A small multi-label image tagger, trained from scratch.
Model: 1.81M parameters, 64-pixel images, norm rmsnorm, patch size [4, 4], widths [48, 96, 192].
Training: soap at rate 0.0038, 6700 steps, batches of 384.
Data: 72500 training examples, 35.5 epochs.
Rows from block 6 of a small multi-label image tagger, named by matrix and row number. Rows with one number belong to one neuron. Each number is 500 + 50 x the weight over its row's rms, rounded and kept within 0 to 999. All counts start at 0. Numbers have three digits each.
After each neuron's rows are labels from the 100 images, of 14848, where the neuron reaches its highest value: "strongest on" is what is common among them. Only what is clearly more common there than usual is listed. The data: drawn branching plants. In brackets: how many of the 100.
# fc1: MLP up (model.blocks.6.mlp.fc1.weight, 768x192), inputs 0-95
# fc2: MLP down (model.blocks.6.mlp.fc2.weight, 192x768, transposed), outputs 0-95

fc1.41:506418502453461522473518409462485597530523467464456507496493503360565474380436562470481581466542422471557567540532503505527475478425495546493480388473529505524463450501351458466495509466434478599500469526552565483562518488561603512393447527413453501486505598590487529548420462496534597441
fc2.41:458513480444549511547450599600534480566601534386536570500598552462500501494535573466574528469474590573475538563546514471554533487416460431567579481623476474536488538494504538425518488549498561574508573460452465502440529474544433493496416563514421436503574482449510475505455523468427478576
strongest on: three-way forks (100); narrow (98)

fc1.379:542495523430443459514473533489523512393511491518425454590456451583525496553626501518525494508405531416527530500474459505500482588451471469492463554399475485532545472439418471605559536531481510505445460539595571638558486501566475479460495517508475432421430463547553448499487484587389495537
fc2.379:450403458457477499428516546525432460633482536587510474467511513522422481492502522477531509526616395516449484541403467553475501540518480530494514493569489485486470543574422596495494388435545629414501523522444499441541426483431449436403484460497513493540503524439449454587493517403531452475
strongest on: two-way forks (100); wide (99); green leaves (41)

fc1.605:464468499352447449591545530459509509415566529516533478481449553516465440533516521463481483495495657536493509489386512467496360545513504498586518505376475513486511453483439454532548516569498526454491446600557474488508432525566490569458452491428469512443543548564461490616406435605471553503
fc2.605:510540482405486518517380462528523511558435465514572517499416524589479570482522558504539522523580546459443513539412457475459532547521471535445602443548486461507496469493438479573487449388573538453451530505444604527491467460452511424485500465541489491516480405450529453508547578478466524458
strongest on: wide (100); two-way forks (100)

fc1.137:492416542520504595607479568479403500513536506543556477467528418563492407514468441461441407463466593449580509439437610550527511480448525543450438526397455521495544423391502497494473454413537504460525523437509556577594553455530527525500468442511507515488490416411499515557493534425410478491
fc2.137:431675521537453435482483576453498516521528544517374503408418588497402598523504524552463487502481445501496475473428523468418496548492517442448593542539547541471413596525489490521500472529523509534480513526539404518465496546529415476430499429456451505501502474488505446495551568465493483557
strongest on: spreading (100); two-way forks (100)

fc1.549:484554482557489497551524497492488485565449493502576479541478466448591381421492508518512454448595504522458479519513456563527482493454457477548423480466502467287608570421419436443536441467500524451520503474514631502570411596520481555464427542564460443493463466546524515446497443509499511465
fc2.549:456529496560515489446547420543588481454451507476431509417529545537401533552438539490523558499443439565493498449503520416471492429416572498487501461531543516501411463553548545549474505464437588602475513506490441481476585440448545464488598440536588529511587477497498472510549555537560536549
strongest on: spreading (100); two-way forks (87)

fc1.72:499412466444418447473500516553531531511436505486621533548462477532505566468554476500486441546542523619438454562475541456514506533502462472452505577518501538570514448489465459411522483510470463484449523461489440423474470407505468497435481491556550384494501512446392465560519505559535470530
fc2.72:464583494349561491594450460435497478548499468523424571466521574508478474516525496470485450531451440492446603494548444483488538477577507548440483409477542470521557513501437445614519575516585523419436458473524574531516536531421598482583417487478425521515474475582503475413521499339496532525
strongest on: two-way forks (100); wide (91)

fc1.434:452379529458496481575545569381368515528486528586560537451422434494631464496603497446451526446490576512505468547415450466452524490479524493522548587484548563460492459485461589517508484521496510508525580506452493455531509520569505441476523490504466517470374472492459622528387510421428462539
fc2.434:550575565617504472463378512540568387453473486551520405498534506534465521426478449522558528485509526461472495452559525590454510473511452466516448564466449430445532560520536478459518552479539515583480469523468417531438423488490553595592469497415462486386551462535516496489556474483514580489
strongest on: spreading (100); two-way forks (100)

fc1.500:501393511482473527497515467512538536508527484433487523476474496358487471428413599495550601430520434499547544589581520518553499474403475523507542398500473495546478423466376398478555541489469472584516555499557545509514525459555579534401437512451467450529531623535517521570438503463496647461
fc2.500:444506488361518561534471596578523514549588532392550539504583570469490518478521594446578509460493543595474533559528534483550533526376469411552517437583495444497467544528483531446520467556523556554472515459445439480458548513546423500467463591477455439521559504487535518498452536462451481626
strongest on: narrow (100); three-way forks (100)

fc1.254:456432484464484500474487545499481558517460515446497502463512501419488436477484557497467527453543525521525590512560579531509471509475522450477572369520428448527492503421379396527576550530470528554427510503560570526562565496603647533344471525369410475505520619467480581523457543426439572527
fc2.254:461441472441542545505513576553462475560580591405474509503508592510515519504527563430612528465493472557504498482484467414545500509404458439496545475537462444487479494569459446425523535548588507490495538377496409514474503507565467469535467527474453435497562523453519496445452486470433510548
strongest on: narrow (97); three-way forks (94); thick trunk (63)

fc1.302:520395506437477573470520424474549579546496457434440564499497525368530461402414584462472565451568392460541536565537487525563492489451463514482497387454523496539481429505335434422477544496432458557526465519516539542599518473570610527401448525440483481501499580571495536555418457493537616442
fc2.302:478537500385538521545457629560536485517614539421512547483597571477504505511556572507573493469469590556521549561546505505536504500438458419554572460628447438509471538522486539451498445517516561568505563442470444472439549503564410474471451573445407456527553483465486444489468512453433494626
strongest on: three-way forks (100); narrow (95)

fc1.663:411572538417504589440543629396528534520446524507536485531544565476495524519412432369567508538458505473510499512531522566552548511495496514502408528550523502518521534542500445552456584588503560573476443557545437522450484454575593469537573487513538476517533442528552463601524508433492483538
fc2.663:433620502487541541466511517549615495559520441552534550465557568508501381584559473454471506491535481449443507469585425462553484485610560604494452437518481467561337489466413471509456536498545546496543552553488514482461516496481522486531626517406503530437572560488509473476584475495603416544
strongest on: leaning left (100); bare (49)

fc1.59:396544526414484595433546653398534540519470532523522474519545575468499534499420428368564508538473505478508503521534525567543546512498499526510424522558522490521521532547525457545461587579515544576484440581536444513445478454563594466528567486507537463508536444525556464597526491430505461535
fc2.59:429627517470533535489521504566609488562506447540557534481557551511511367581563490467479521481534478442445503470565418459549482471618580591474441451515467474559342494458395463507450522516534555498535525538515515491453505491481515490543611510410506523424560568490520478482579475486616426532
strongest on: leaning left (100); bare (52)

fc1.423:520482486361538497483508588436459448473562506501386494520499590439547563495516445431511528626504525510540492501452607565557524552560437553491468585517511435468539493516576527482454547508522575565562465487460394466470594477503561518468519417560572497494464419539413513568441478498455471465
fc2.423:518550526498529525517434480555579488505457507467448523497550572562498422550563575527524549465498511536461521473471437401420518455498556506509512466520526435618317524441525500505465543438474533529436518526466506465507537492442544503515571464482502564485584526497526455569551498464538498519
strongest on: leaning right (100)

fc1.140:490532551483531533525424578468524584437507536621519571488485495507398490517424521506501534526435473495504456490476499525562596464522478498532448424514517582513471543391444483446414497578445549481556477617542483586493594557585583441447400459495473419468479505509512502590494466441447533512
fc2.140:521429499556595458535483572541428497539484525468477445477514490475502415435434517497390486551564520485458475504531537543465454540521466523511534558420475406535526393649528474513554541471542484600532472393584509417512485507515554452528515545444469444502496513499522564504454476574445454485
strongest on: bare (100); three-way forks (97); leaning left (62)

fc1.296:474446482470526445514461404420431481435609493533410559443522526534434534522554495438608510515468509492607479538571530469462416488568597408415464475471515424456500526407582521522445480472515505584516513492497520531499466511590500475469593527502564535536563513437515498434511575478551422494
fc2.296:540532569499409628491599506517485502478518469466501408526489414459545554532476493548466400466415581457560595494462503436473433558465506531511489511491448535494467443517519491473515448542515487482543448542366519487550520555509501489516539542470414431461460508506602521513432465578483503413
strongest on: three-way forks (94); drooping (65)

fc1.413:524433499557465442516533517526532470536443559541497558570489394489529476556532381457517468467428571523436498570485470540485553428461578484462519497552437610491474496478568497365475486474485494530476490478534495460469539441429590519427453570574567526511529504579546599471528515500503476578
fc2.413:521547521464519515548523488512530524434515462456548469414468583546438522425487507439503518494525441493512521507520461549540546546451448513505514617507495491553551461482509431519524553570433426498534471564488469516547487502595527442511515441446510448500430524489439415538569438501525521468
strongest on: two-way forks (100); leaning right (51); drooping (48)

fc1.659:488447559505493575483488409491423457495516527524455657459511487494487504495498475554462482479445561595513541506535517573474472488451503525478559550315572450483536503498533487456531620485480462435435557500544479495516497514494489385461397510432381525511392454498491503450482534494586552507
fc2.659:541558501511452574489579428484539488456536458464602516516517616511516462543585546539526581552473502480546607459540554492492437513484503510483460534525403457428464520637538563451538414433463452486562544538449446484474534402600528443550569501395418495485503467457493486493503442542537456391
strongest on: white flowers (100); narrow (41)

fc1.182:405535543410494578436547659387524543535464537526518461518549580463506551499428419380560514553478518487522509526526533554548533511503505526498418531555522501524512551541519457548452568578500551577496436569538433516434483474561602462528557488501530470507517444519555466598531481434498465536
fc2.182:420630500472535544468511508556599478556515448548553541478547554502511374586547484467485523464533462444448514478567411467554479475599586581488423443520469474567336479463408462510458544511545548492533539552512539490463513489482517489539618508401503526433561571482529466489577493484619425528
strongest on: leaning left (100); bare (42)